Weights of a small self-supervised image encoder.
Training: soap at rate 0.0021, 6900 steps, batches of 128.
Rows from block 8 of a small self-supervised image encoder, named by matrix and row number. Rows with one number belong to one channel. Each number is 500 + 40 x the weight over its row's rms, rounded and kept within 0 to 999. All counts start at 0. Numbers have three digits each. After the name is the row's rms in percent of the matrix's.
After each channel's rows are labels from the 100 images, of 14976, where the channel reaches its highest value: "top examples" is what is common among them. Only what is clearly more common there than usual is listed. The data: views of escape-time and Newton fractals.
# convs0: first 3x3 conv (model.blocks.8.convs.0.weight, 192x192x3x3, each kernel summed), inputs 0-191
# convs1: second 3x3 conv (model.blocks.8.convs.1.weight, 192x192x3x3, transposed, each kernel summed), outputs 0-191

convs0.52 078:432471460456479501479518519455464441576523506475462538499545521507485511482492511480530589501541522504487526521470513484467490481454447570477507441531455463493530491533534491539496502463434430525478488546564529492667519494522552531500509455536567516520524590548524397473501444556518473428566511471492390471462522516535561492512502463471516496515494502463551484417507565468461446527548532561497548448511543535414496509478486463543567489458557509454506431551501493518565490496501497452560458526468519509443503554461506511474407529491510483500501475502469511457517509587459520496
convs1.52 098:525500486513460544511488534489501574481458474504504579492511538491481462553498515444512511477496469488512474504471527463562538503502496473482479452509512484480521460492569515567481657461512550465503504415554460433485491543529460472515494504555524505492470560510523459511533473504444464503576482495525482473475510574563512565450504460513485515445540464478527470508482529481501513542483525481551493518527396548513481437474541567455571497543535507477463565544466635514537522469496440456517419510481487553493412438551464455593518501522517512562490460519512495371517473480461450501
top examples: pastel; grey; Mandelbrot set

convs0.5 128:464540579475469500537467490546526478535500528474411439500455575562481522543520477496601480499516465533434457550456473493455478531508495491509484552525496475486457494474484486559428456546522441477486480463529450512452454509474582509504561536520544517492562445492512443466485491403434545516493476462423480451591513587544595546534540509531459431504515484509555518508550486460505504494489445496537514530570456514547562456478554488528494487526541490457449496490536473494492495599500450494467504536501512471549560559450437536434492536575492536517494552506489486517513441445564542474
convs1.5 099:467519435568521539526511487469525520471489533539610478503499562479491490470485517470536444497486491514445576464505497459549484494435569506494522457510529543453536461464548529546586469481536453528574536470544506502492505496572393490536544512546522500501426503496540492539543472452450419556492464436528444555545500478505543437604526483542474409516587516542527563504544520502456517552483486512492494468467511567503545463587509479544536535545482556505565451465505542507578501520511475459496543529508483589500425518423533549536513511471492538518469545445508511480458489494498469513
top examples: grey; pastel; cubic Julia set

convs0.98 164:445393460475504432489447511515477490443504534486485483514428534473477514483501494498524458536517519505474457498517470512478388496434492540463528413490489514490494489458510530462446505477467529529533509491450502491496509405412501526485530461467493503498499523558537498502503509504417506478454540412503428516445482499427511520530402472402475503460501456478370487517542531466529500462437497484473428507531439501486479488428492458463480539498437391492480448547433506562484500514475433449448478388499509415492515454469486499505486520486487509418503492504504455495531484432516471508
convs1.98 081:441487473546515558536480464503517472515424509484493519521510479490482454486495511485498464489464434522432503547459553461507508534495512486495494534544556516543471487567541443493403490489486455496491503464478534479546521524505426489538442428446476506490494469437534439463452505495492514560492450397508477451576580553577466482478444454517450446523558557431508522485527524558455494526412462477528432507547500485532585490514502491512502441523569536575513468470484498495498512531544578476465544441532547501437453559443498495542451509480462479431486445481529517406579500514432445488
top examples: grey; pastel

convs0.44 103:481472469438494456474483471514489441564501506506490512496493369438452523541486485509453582499418479485513523503458503543464516491524513497520504505469483495514492510477518512511509481489491519507497552466362511538453487458521471475572479521497565492520409468437442510501491463499529438516472468484560544508453492489431486455525491520495490454465529443497457489496431486516513547514473546490485594577511464466518512487483498526475502372502536477487500446541543497476548443440494526539629499519516476506552418431514476461516525475325515481490457531493494506464466484470532460506
convs1.44 100:480511536494511491499480475535516495468522553503508534485456436510468490475513521505530452452505528582481485474501470485537477492461392468517540463533558580489462472499453434501526515515528551473441548470506457499542456522560523462507510537507524537457511487502608498514515490511496452546492497446521500465498513475554520509526435465419530499473450460481468598535498553472435483451488571499544542575617452455437511534515518549438565545449534524473511533520570505567633448543485554549486480428454541587508485512536465576471481518480510458550519435519474521482505536496536530473
top examples: pastel; tricorn

convs0.137 101:542486415517596528519495490523483469555479502439523513428465554524482485483475522515418513413497478564579506492501510532566475523495495500500538447494422535473490489512533481430507543409497520483460537498564471513527540534539520527404468409522442464603528580506551578532506523524532492518558516507512468479450489481486525424528499505449503465572458479468551478553530526524462543426503542512505504448458529551471474516521450524471530532617526473488478482507453496507464522491475541459430421461488521491437478549435515505482521470587496484477531475495442456474474506470434492511
convs1.137 104:516549487552464528474465512488532589498416495518508535517539522499563446507481505506488464465514482533511499506521551464462480481537455480507482473402495501528505537507575590567442543486515543408508480499507465459489518516479488507447509489512500467499549551541485516556516479528479486465555523517500466480475536537471570600478449515518523506407464453471513531439563570507464459509542507488528480463468463486496480482419465512584507495572528540476376584543454539468540518451554428514489493442482485519561494480577424481593382508505463504505497491517469498467558489518489444483
top examples: grey; pastel

convs0.105 091:462487450490486448401444505473419492463547493499450490449461526372487516470470472495443462535515540521519425442480485489427466507478472464547468499498517494454510478500467534466475513430502503475501430494464488488474489512478479482523436540483456417457491434478505451446471516458472472531514486439478483487434441485431411497489423527533498446508420537457381455526489511505458473503471433493486457447433474502486481459488468466375449514484450516506479549469490471490469482472470455516448546493470477447508489493532462477495421481460448496501496440444565504441473503469563499440
convs1.105 097:423487470458570495479521417537530505511525464476548553540554523463487509438616411481516496489483504558494427509522556483526425513466532458515478444581521510524493422478448430487454470569530469524547482505502434586550438442438467497530491533478507468472512485469590453461500500464460526577496469481486462540548477511563547451517455495491521462499520493562514546513494444561473478496468535530571455490540566515470456532480567523428516499464455460580487498481503468482481475547466520490510504432553491550521512469504471593486549521508419528511514479525468520519472474472552533540
top examples: grey; Julia set

convs0.115 100:464396514518537451500462549493475492427489518490525494423453469415518468472481431487504525501525535489504415487519506521502417477452498508455568419500489530471437543445498541495478480531545546510524492506464481527536464444449514497453480385493480519484528505546573516524488458475446518450548450414476464530383464490385448543563460514497421498476530487530447496497568538466526460487481525507440463480484478537483472514483445469531519519508381466460495489563460572522487515497458475495455506441500470413491479485465485492438567494467493515496551484518530475481540491459471498493
convs1.115 094:521518568484460461536557431530539530464403607417469525500476469545484536509513481509504485525483453503574457455498458502552539504481543530533473474462558515528394533524539452492468488536483465448540473436510467537533479469564434490486502449425474562474475462567463510485502524529473472586525502465495439438472558545568472507503495495541479476449467582438577567474491546506500481542465511462535460528525531495441567487499499490499457530510457479535528509446497486464552462525471465504509547445469506600515460488506506483500474493517445462595558551505476536525528496584457561475
top examples: pastel; tricorn

convs0.170 107:526489529523459506476528501468448522475564443507485521490486431429416438532388508467475532510467450571492500488416496501416477456524539507563444509495492502452511534514489534532468490508493509482412453499435455495432548498493514499507455503391532444464530465420429435466465525453522482485478510488525501485506512441505545486443490471491510440526390425509525495479490500509485464477483415457479493434478501444410474471502414501426461444453518528466474562444403513502504477487554451540504503498443431499468490518474466520462458490437495456528477503463509508478462469508533501447
convs1.170 103:542492524460447484466518447490488479551538493514497460474544493557520466517527435436457457493439432578474466566480535592498529431545449502495472502445557459473589465505518500467458381504463522510547554569506461546479456454478531500444517499480573527488483504559542463492471529510510461515467573518539429493474461457513505517447517485517494548512468522480585555576524536534496474496455501436472557463433545494528483520525509489458456525426485524552481478449431484471491529459527537499511474528543519455487622533519482566403493491535504462515482448503429468558513502533474547482
top examples: pastel; Mandelbrot set

convs0.6 091:446487470451534495528492514499469546423518483519526536529540546425521416480567503501581527539509536524470497469496531484517503527552491519421494528523429483501532551491437500467562578519467520449553527529535517494487517537508506541489551504660521541500517559482528525495514516574496475429508474475572571454493513502501493516520527521494504530550559543493507505515555481501531454513486538531507605487512611573488557513407488476470537423494563550527506514560552512458489458516453530506597488515527443492465439433543489514510538511487469536528482534551495494450553510553434500515
convs1.6 101:513513487479430438478453480515543467468473458502518450510501477510501506508609508498504463505482558549514475462492527614528473497453520469567447444517504466528500498478394534571499496561599499533542497630499510440494466458510482506510507517476496478489454486569507552507556492491476452491507564426567505584486530422401541524508506536472493458481441491624496564603504492488541539531522547552505454490541507540546494520576552489522503520477529474522500522449481499428540533486449532442527505434542482536516500546535496472513510463505546495509517467462518452499478507515489506568
top examples: pastel

convs0.130 116:499468504505435504551492476518467366486533521453456504472495441525481499497537467456518507464421444467395462556456458510494521449465515485529526515495498452509498543492520443550498391549455508419487497442472514433454448445495525456490528535467554543475450482460472433473477429427482493494500514479509497441553573490519503551486536500467447510460493462523534484518481457539422502454475463490495579570537427547477487441497553442545534428551510475484429411506539463516492499506501481497582477516524482516514476496476429430430504488476495498476467569478466469532459469439527516502
convs1.130 086:458575510482457439552543536492545515506447483485518435506434530478505471479432519555517537428442516462490541442443480520407431505487464474488472512548460520501548511430474515622516536472470494434417475500427521445533466504487491492554512564497507532464484502559494503513512496498512521490563490509438410500465540472443517534557503438496490542476402459530548525503507485498465529506563544483526571484560469445484511540513543573497449566464442525427497582534489561529588524512491540535458490515474456502539503518474467453509502456512474564530476464465482478527434553503541448507
top examples: pastel

convs0.45 085:487528499537459523450451498463525519507529511511498475491492456489504473477475513514498431527531495518540481461522468427444415538424432465492486487517472482425481498484466528446415515504507466485511525424424459493526470530478445461481506544481521467469505507502440489485536554528433498524474506467487497537418508496453470516513433544528449519503483546498398506514527465457594529520533471471473445468417478366460504474479493462432467515431402446465507511513476500437481548497457515491517489424447520466482495509478523576512493461568454478482454374530414498417508446513501510472
convs1.45 107:447596512412504436455411446456518490551492536612573475504521506553491499497504477498479496431475497518479504529506508531492535520481483462449481458511566454465485483534410476497485473467484518558512552504515505453496498427474420558459517555479522540473459434535548537452490504513519485536443509580471538528501600563502491500504493449401541457546483525494499487501502441504531504444525546537487539493481557483522512532578444523535486485550440490481548441469483532502467572455444521412482531557519436507579585462462506481474444450479474497531531479482461461479509494476552464473
top examples: pastel; vivid; Newton basins of five roots

convs0.114 102:533479488561487509483471500509554469526463512471477457458451600536413496471443499458571423524571513487496467509498444480541487568472470490581533409553547526540447493436517488487444474500460460504487481486528449507494483538529516536449514481481426486483544552526543452495506509486452543456542509509451458468492497533491551531484503522521466451515477512496423488508484502521518524507488444478521497423493489486500487430455428469527440624512423459445388451493455450520482526528502488468470553517423535536487504568466485559394484505569483453508516505472498537554520474416543538481
convs1.114 090:485514461494563509481535512506434596512511472446536586532478461442467470471468513521464448561448531473466463444522480396512505516468448442463563508508501523475492498527526490455480564466512504437492504403489457446498460570489464543552478504504438539460498439505593409585504510479492494526515485564517555492494521551539486438529475512445533482498496514555527574489481502563488500497509465510507504510567424478523519455514488526519535564499548479490549527443419556541478461474498536579433567504502524491504423532477494426500540538491503517505546449495416531482526479405492446483
top examples: grey; Julia set; cubic Julia set

convs0.118 086:520562499505546544453466513451520558551514512547442484496562502456500420438489516499483466569489508491558510480513486536497500572507572514508484463510483474494529516540429519458488588519502542511509517522429494466505554566528412545487452527548538451483539527483524541497463534549465524466539545526522521461439482479518452518496463528456535498541455545490455522458487463496532522455496482442525478445511607436500454542486464440385460485448524521587530543562424449447528579473446536550491519505498564524430557455495550510546423585459457527512527477513431526505503503517485522495
convs1.118 122:523440534515500469519508493494494455530536525458432483465553455464528537494499510497455518508471553544532469539497525568462468492461560471487463511457547479514526496442493470513477459511485541553634549565527471530461518474549516508412520502388585463506467521519581568476506507525531432506531488547530531548481516407508530524447468536512454489453455499550509523516466509479488518506491504478475439475426528523532539521518565424439529516497460457452507508489548495475453475587434516470440454529421536564513586548516526507466510513485425499547486444527404457543511464449478548501
top examples: pastel; tricorn

convs0.151 085:477487511476484542501479470448487544510518496441461484482492352422449369503511526450497492474529446481518479491470447503430516474458553540485424531500435502462493512462452524547450569543504441475489534431470531498431516532479405460545487493543550480437502518429523534435460472410503515495510480466507463510515501477549502515449519511511432467499506458520565510499450462553501558491485416489516571485465529484485502506443504469617515433477528477424508535501472495472468524428502546457529529495519476499542533513433491530512478475483490498476434472486482439443458454533461523437
convs1.151 104:520464574496415450512512486526531431477534534474442476493576509538514565469578448439488480496470506609541452498534525581514505477438458462525529452435547485536528549460480498511469368576496495569566532589553516471492477457473524504442543532495515506521499527487497464499452459531522419519509531534510515526480573444447512520488549501475504553451482454555543549554471532533491499512518442485513500509507523533509529517501560430487488526503489471493501511476516466456485505544533505508523468530518533488629533508555544486381482516515466511569513525458495503518584510519506563537
top examples: pastel; vivid

convs0.106 100:499502491542471535487446508477496529467527515510469506551552587476510478505448549556421557543498525462482484405491500530478532471560491488458487510543549452588580509522491473539523525469514448509454514476539551506524495534523440481521491511512539445528467519510527524505474543476465422543535521489567498499537592484556499447486532502493485457554469516427496477591499549550426496461525506529457540374460527447497468466563544510524469483585485511534466517483482481409475527470524546534471530518417555545497450520512466518499469487596537495510509482431484490405404566528522474486
convs1.106 092:535577496492477429494489535459545493544509493513531502510505473475458561536487466459484537495523532482508476590491510575548475422461573445536475468425522499486548514436439514530453493428537475486479456622486533395529488399462479482455517465480453404529501536550474513489457491493531555508535512491465544543493552477501478509480440481508462501498469502487488455478463500465543448468556483472515526457462543520537507494476466425474494501471490478545503450531417526498496536469447503450488471518582527512483575490448472486445445459468444477503455454534525440464400420528507548577
top examples: vivid

convs0.147 093:511513417508488462540462493488476578475570449521563467544473476514506527523489502457428437486451511489418546509532484491575518544526480481442506581488523462447454457514427470451457525497554499481444566507406482437428450480460452439488471577466529502434486487610478511510518476453496512484479448485454495530545479538480511548468555473483612484444508538441501524517469443499460489478449513514462402464504481437552460485542559471537511460479457489508557502476539490518456524491462501584479544476466466533485470497569513473529456474529490535485435501487478390488483495492490495474
convs1.147 092:469571587497615491560504520514505516484473543513500513488476499515462411498472503507482561459543477454496475500513470501444565460437467448459470487527477541432505534499441478511421540535529493484464481505506474513497490548499493455429527516450480489543527470551565496545453487524490460478511457530473503494511512513505469438518496484412523522514458486417550523472507515635492465497575486519433464528428508531538544538498520526492472575487506473488378568478475512500518498477508508555461631470500482549453460514421518496516440511499425501478541491570458491460470557507439545548
top examples: grey

convs0.62 081:473479506548527500440462499400522481497578517486372456551535446541511423499486525487557444561512491539552477452422442482418489508546463481537460583503442544440473595523510537581456475570511496483464475542490536494529509536538502515554458541439481468482512525470473463466410571457489476513503469478536481474507511448572538521454486502491368540470478474512518485476483479547479586504536430495482465486467494501453503483511507512547475505498425506458555507487489491446465463462502499480476447516500574464523521498438536445481481474504456485484487431482529491465439516562504463510
convs1.62 107:485574481438538515451477459578511552500567534545541497444536510486471521483490457544486513485461501530521494488423482494576513490474458508501449494516503475450537380500463503529475543554539548467539541494496525495441488463487527523465459481546512497470496561479543566483531509507470500517563500521506439501527488478506536429504399461462470479478495545543530495462492600530546534445491535498457491484531519519438439484545525561565464500539548443457381543526453500495540527472523436481478514516503508522478441466614443453582540482531406486504440508570562519475481483527429468488
top examples: grey; pastel

convs0.190 087:430512468460486499529524519454503478505493520576438497507524473481538407467498548459503425534518507524472521444486484461486465505494484521511501543527436484454527470496454475497485579539426437543502413510576477465570551486490493515511554478553528582495572473415508450418445525494504521459479523513496546429439458518420504474525448487495458498520478512466420535422505498410504533478576438539543536477474510466457522512492399443462497470463526523501515540581548449476559522525494546453528497477521493446453578507468488541478467582521431496534489463555499526477524459500469489465
convs1.190 110:413485486426449482558489480513577427519489480490438482490509450495462461502529489493519467561472476548492500516493561545498422460444464455489468541450515437483616471522475417602570493539478490546513513557532529513483530464465494397496537504482526521496433517479482532518502503496490402532398534498544497510528561490544505533488498548513491507562584478577604528568498473491468512488511514461494490520451472489539520484551543478455558570505511511520516566469436479496479512478512459449526432534485538552542512513535500569470530477526509518472476441501463486480508477543410549525
top examples: pastel; Julia set

convs0.15 092:508498518536567532424507499422482399500497445434451528500462545572484531484491461499534564456448473499543485510480505508506493479500520466483467531496514526494480517508542458473474458448443519448477497468554540495566497477493558490414528510463536504604481517459484599552439535515525506469495526493511453474533475474530548446474473507473489489479516395439506530564426545446479600485498510538469490498428477492530513439500536547582509493597445478492477432516556472430491505484473485452437447499494580448499474574389524506458498500564513499493515505454461465480469520484450521498
convs1.15 112:471572490504504571513517509507531573515427503516525537506482530483531469529530511510513449470483480543505487484508572423529528487546466516528449465470516482480517447400589551500455579468553569419509510493499455422447505499492473463466493483578546472488540506492535521580548512526480525493568492555463462459514494600456567550413496466519492506420457473482525521440536565506469500495533541523496479461522482495497515478457510553507506521558535493505385548517438567478572523481520482491492495489495509482472426425568432441577434518550479491556492471552475519454505510463520465501
top examples: pastel; grey; Mandelbrot set

convs0.8 067:485452471383497480462461486457463495491520480494490445501534565464424561492497511474516494461425557527598452488486516495568495493471466521472525448502508517551571521458459462511527495489480509514423555447519540495521567524510508522533449428431453554483493508446558480539533529506543502503433490464516499527450511524455479543514416490478531469470520458486408477517458502443476437454517534456577421466445471471437458510562475494498502464495466485518499505513413541444451416496491493522402567508511473517478536424531497467574441561465513435546549462533478457479507484477495524528
convs1.8 116:538488480483559492492399527479536521524488483603541509512528529531458503513464542553476488418500573432529566481484516509456544501491506453455438522481459484538504529555457557498551483442484505507503565537539536528497489446455527523486458609497496498543534467506517533445520469504492469521424503511464530574510482514429568492522547536459621493557470553504510509487499487473496504533514536567468560506503542519473533514430463498531462465479444417467541527561538483487468664541541494480481534531520445437554500458481517470531509473493478548518487536580448443482456475513514511486
top examples: vivid

convs0.181 100:573454553508485499533490470500505578471578403493545422537413492520523591500488502504451440484522492518515516536562497440568486558527494511460511493507478466474478424448470494482521542469525505450504611524416434440448471513510443518444497476459491476479527514538498585583516526560501574496503486503506562517519446518485523525468500467451547464550501535528460512489510505535517430485481539422506450499516598507553467506478505469471447553477449489535504538466446497502444501492398498459488480484497519521445550452618506563519478515568446527535477530503481544514510472531495492497
convs1.181 094:537500446508516424507532542475472602479474476527457533465457556469458433446511592563463512491488488478495525510499515483421514447508497462503507484527528496582492571534519496573496583463481543414463459481509503534495491513447511510524507483548454578519474534580572481521499509479470482551501468455493492462486486512535534474530494514545534533456518499542595522480452497520463514540503530432422519486482417398572441475498499555476582480453553533510436582486510536456498444472481478502487545524468503475510466564493436522513461548480459516481582549502506487486554560436481443559
top examples: grey; pastel; Mandelbrot set

convs0.81 153:527509472536510501530429558504486451494468508522498480411514566534522538435480422486506529498474518486548510501510514483504477455452463384400535423463548514458441481402543492474439467472460510530512455479476403482524453496551542451443501363503492536523481403514547477522490478497507484485497428512447484486403391476412494464543469503503448495449567518494476461479502466455467522497549482525516447468506501521502488478509453492484454581460443478481462491494516471481460539550470466524440498440495491474461479519426480513443463435496493527508501509525536440510518512473523499467
convs1.81 096:437455521457477499537606503506516516482466520424406558577504527452493446531531503523515430559517513534524434488498495529536543486508537567518437471499505401465476499562602463484431496439466506481466433485492480481501446541482434522532482491508510471550495538496533497532490514486440547503511507570519547455516515565535512571445461476557474494427518499417567462459515495554450497563466521407530439460450435473475516509445567491492499485543557526496483523461443511488483452456494497476494502485480494541474497509527501477521505498510454430545506482577511468455590460525412471475
top examples: grey; earthy

convs0.17 088:492500517510519477440458496508489511439525553582488472507516537479440530507506508514543541548490515529493508494510491500388492509471468477481543453509504471517470516397503484445523493412517423499513549412461388470492531501529513531496521397525530480484531539341536499489510495490462503538523492502529484474508482520457526512581475520487441530422512468447362457508491433534495492492511524493533469476536509473445519570517511467467484481615497475529493495462493469485457531511513500451419477525521453473499514612478456475527511519392526449537547512492516492448518484514531521498
convs1.17 089:531523546460576535519480500534456502470629438495463541506503427556482527481525555535468481507429486481545525498531483433500548518482445481469492506540534511546503451474457523460540571534514556450434571442473483512521487497477531503530519478510536533463524516523607471554571511490466451601516546487456489453516470536522493470592481541494476456459455509635535544484452533445462502511503558502535525518566463449476484541564513501478540564477474586517558509503482512482523483474486476538473496452491534571455451482561454467539457475473496504560495391481487472484497493523527480469
top examples: pastel

convs0.64 090:507549446558509504521514525455483572524587455538504474498539463433495493493456519510529430542531498516508455514525513545514519579464469441385542542505514511480484525476521545423424547496540478480448548423461442503496479495480470497511487586490410481460503476514455561507484519463456506488525473476482455546475464502526503530482488514460463520472509493548476467559468513514521622485496457519467451443451505453485448489500518516498487530487422430498500471479400535488437555461525493497485473479488539558451551473508540578529440519549433493408463467471488395459461464457499466432
convs1.64 093:502547556520507438505450452506517449486510507649484527480545514514488486589491485462446504417501496482500546499503539532507520541478518466492535506540497427483492543583440555564442505458517526511507515541575557530495498455481440577451467518476545539572576520486545446476505464443528520443451543531450489548521558461505515518525509487455582531471418489483499575506508515481542543521426558568444475494536526520540490479467524505592493506558479380451533505534527521522545551464475558558516509452494472508501513500511532474497520510463481486467533504507404538468456463479536502467
top examples: vivid; pastel

convs0.117 080:491481468570546491503426480513485446551534483474531512566483586458527462460522484526508454519488532510487446507530458507510539439491574485459461621478455516526470498412484495522488432523446458489509454468494523492554445467535479493513490605491387501425472533505531491550491505472472540459496500435493535504520511534464476530460424496512519564386439517505483499433518470542462596452491494550501468473558528470525515508545560478596525482503534532500455518544457528549557487483395553539478530480512544449471428489482495535531533445465506512525506452468451434520512508473466511497
convs1.117 119:479489495477518434488457555432512498483511517627511507581524507545488475522470451503514485436505600474504597483484576494500525513532461460470486454495485470472521506508450543526536465456509526519514509500460463506521454415391487516438460594511516510509520421459489548406485517504528530542414510514480514541501492488486521476565475434513602497522481533531493532468460448445480501473567511550505508478509504522416523469489510500558492496524447505453530522544474531482494604453492483488512535537551412534503493420446508435542453487522512485529485531518475445538411430527532495524
top examples: vivid

convs0.84 105:518547492562528488509475484527508433464510520448472513484457429588517516477481483503564573532452481524549500539485499509445542463516543482483518518458533521544525528506557545627506444470502557503514508460394521511505500531535550462507534507424480471520447439455476501567497556476477497534457482525522480515485506512502556519518505473508479507471521476586574502516492542535526553528455502426456577641510454474522543504474515519555499409505463443513465480501544486535504479443492477430587496487532499535553446504467503445489558465400524478537541556516536494556437449485534451518
convs1.84 107:455468473470518480440494557537478539509501521489428482505457436545481555439429528490486495476483573424477521487485496440518512519502463485514536478523461504591432495457502504547509530492510534430366572450465531464525479523439544493484553487573517503462446486591546497477530508457469444520537500492483526470472448559475524520507515525458481602458457491532532503560445531479487487524492468500476509560583396475467515548508504601477498521441543551485542553510511534536534518510534471559488507527495541536508426518564475480478469564442496501508523484491421453531511577446539465457
top examples: pastel; tricorn

convs0.94 097:476531519558543524473556521496502563449512469505498480501494569479535454474495553493488456517519540487472493443556492475547515515499484457525503558522474494474528452438509515484572535520532515489490567511584507512535498545494463509453473428543494525515539505550485508511556450488527510458573527506503550461535517471530517455417497560457548432612448546468549493465490514512549417464521540539505497378510610504546510471489470496566443536478446508524491535497463478476488538506543493517527507538449564483487527512534488620530487471616510458562499473520523579460490567411455538515
convs1.94 084:556464492488431565454484530470568490501458499521569479501512470475455559514507519486474538560477507531534472575466545505467458469518554443493518542476513441526469464487438545514490461464543528527557502549464535430513466441532540535482524435487457380544526561499460493457471513577487551519583469481503513551485608414582458580499502516500429515553505513463562450532466511495549453558512507496512491495472491498492532525499475468505410436506502470495516451545453442481460496462472499404479431502547538511478518506575502472451486475465482486574478574571472483492450494533502504516
top examples: pastel; Julia set

convs0.149 080:532522445420476507536510515532472474446482475474461530380546501510518510485455437433528517445522475536559494528472491505545447521486458387499538426539479489436469573496471504485449535551466485470496518444465416523461463486472467509487483503505633514536517437433498506497527522454522494455492434490482546477505412512515513529539486547477476521541515457514484539502504505542538464465527472452497439503454521521469587554518436464413487511521471481514528471442444497512505500421598524461522383447521398490497544463484530452492490523482489463456487515556518503488501483503474542466
convs1.149 110:511578451529496470521429542510510523516469501625560496473491502522495490525520497538487539427487511504414547487461609504478563493516464448439466520582541436562448497516390562490471474526536508511505576523533501494497532450504485588464474578474495516473507457525573530472521482515546491516491510457487448561477489491432465497450487489504591525520488532518564525444475544493502536530517552589496505479514572515504495468534522464496464486480489421485504520561564507487420651451536531450508479520501445446509524462521521474518506502502492468516503526530498471466457482493557454490
top examples: vivid

convs0.13 098:499498497391441508490473470496490434505489469485485474464529558531434519470471525470563519487556480463454491544478469490502505516523508533450484402456585500473466529463445446520471498485435421441462459495488472446422495520505460493481538427471635505496515489506524488483484486432496546466498545532535524424463471516493480513495469539506441438484525508490412517531508473416472476510489512487528558512541470502570512454453526476473454563569443483416418465471507458493503471572465483512541529490504526507441504545468387484430473502591490511482489505491468472564473512494528505415
convs1.13 097:486494462414540467486550485458505529481536504427515539510566517511490496535521504566525485520450499499426480431479473485507534503514544465510485407462502609518522510527489513489426484514517497464617505508495417493487469536521425574524541507480471499497464530522533480496482561514482479525489518495498495528481499560474531408540488520493539440448500476548567589412497504554460537487454605522541451444504473460521531515519550543459516561459520440466459477462457553532573457545471545489500538530462487546503476517537441497498485537492438478533463443561516514487494429439570581562
top examples: grey

convs0.23 106:481480509490483485495525524461508434501522576492404501492508368551488350479490477512465465496527480453509482496484515469406491462496479480542473466489460515532476629532522474528490566517414481500488505431493428490516513520483493487548459446551523498530485522395513443395425535504481488499484517503443499488430547496507495510520493477500437515519480417525471458460517500548477532517513477531511532506474440511421491519489498517551523502631461502479553477513513497432503533459568528474540467526531507506526466507446513397483479496506528546480555521480486490415527502502468502474
convs1.23 102:504511537519551452521558570555471590475530513554486516440514448486512553484459535478477513413505527484519515477479490465490535448484498528493537497531533516507509425444491532512499548535560537422454547418507508440514515550424580545452523485545553520468497490585518515524510485526475403461550502435453485476469483544461477479451535541491501567485473479526436474510474566410498500494504509498533528477467445481536411527572449518514512524542566551499475544495561572441571511503517510545545491471471463529458442478570482471508459505513470455529442385493507496552422514506510459493
top examples: pastel; Mandelbrot set; grey

convs0.116 092:548485462483453500484444503514463561496456437540525526569497577472478605564453509489451605496415488490435554486520530559502525528500516542464420470486530418436492505501449472537495470500512511435464433492513509460443478495492495459453513486459457434503481479607441577577563480477528497470539503505579466523483499526486454473480518543504605451513471529460513515544490469470439474480478561489484468468476504435578516515539554527446546485529487547510499448525473515566537524513427528513496585524485424513495487528507476492486458505490494489524438482429491455485447534526540470470
convs1.116 094:471511476457583524453501466496486582483477501489416566414524552452461520473580523485401495512465451471440501521533511465472517472511496532481523479458532572504473584486506495472492590444501483479493481524495459488515503563522489597552542490479456542503500512562514520561519533500499544546486504479461526501502525602422507388449486546512510486469451500485555555508444539571482546525466476502524505480540522408537520478489547511501482528535588472564433512444477498486510524513456509508472582451516500508490515508576459444534478543508475486499539517476498488408586532471491543571
top examples: grey

convs0.83 112:479523437525513496493498490490494481486541425495547415447486526458521487485477468446538444470566489490544550461479517469567468516489455464414494465520459472423429462440456491483460538471464484446508511506437404470431419506473460525441490433538448435548534421581463500484494475487506523479467427543472492493455449530471497512479486475501508475502455537494434433443505442532492452565519510492500396464571559479537456466543416486469467521522441491501488504499473485562436485519451545525491471456472467565457538514508507514481491479571407484501448522487474419523493501511491509439
convs1.83 094:454557496478525475538593516492495532470490515479512548576519573430413405503494539545454482571462483464486482428459515465468516449524513543518537466491523521520505604505435446548509473458482407512502456450576418603537490430524529516538525475470489487510400506555551476508502514496463472561428530477501517485509493510468538439487538455499519477504461529496562580431478499530476478473450523491507473499486489488496488524516501501445548535514537419498496526528527484490578434555431491555490515470505518517538483543483524583507502539438484464480543565502487532533537470502470561576
top examples: grey; Julia set

convs0.159 082:433470467513537509543440513497538480449587498502484510567477549453467506502544495499460609509491545496493506479454447520512500523460506612489511543459480496468512556483489469592590503481488527496521530458508576525517451515494550483457484585528437518527495455533463492556512519537475509543544449463558510492534520464542520493449535504517538401460489554506521498516457511501529433512433589498543464477430496572518523496490491478575506442475538501459469507551529482466503502499487417620464517568495599517518396487462444467517533505442458528526487467552491501465508487480474484553
convs1.159 116:569483529498485453490424531432534535483487461542503465517501532551460483494536504532497501454509574480501595505504494543523480475478458449453456519510517467475499546516422525569493467514471509525563474514506525515508447435460515462415465552506507528532545451545429583436494465538470476529470513489507516525511472465507561508546576479458596500532465484541539535507483497490545532528590529577462486485472532527466541505537523525497422473459447473492518500512470486472543617501510473535508590586553393493582514520456487502490474525581447471529463556591495446484499477529484519534
top examples: vivid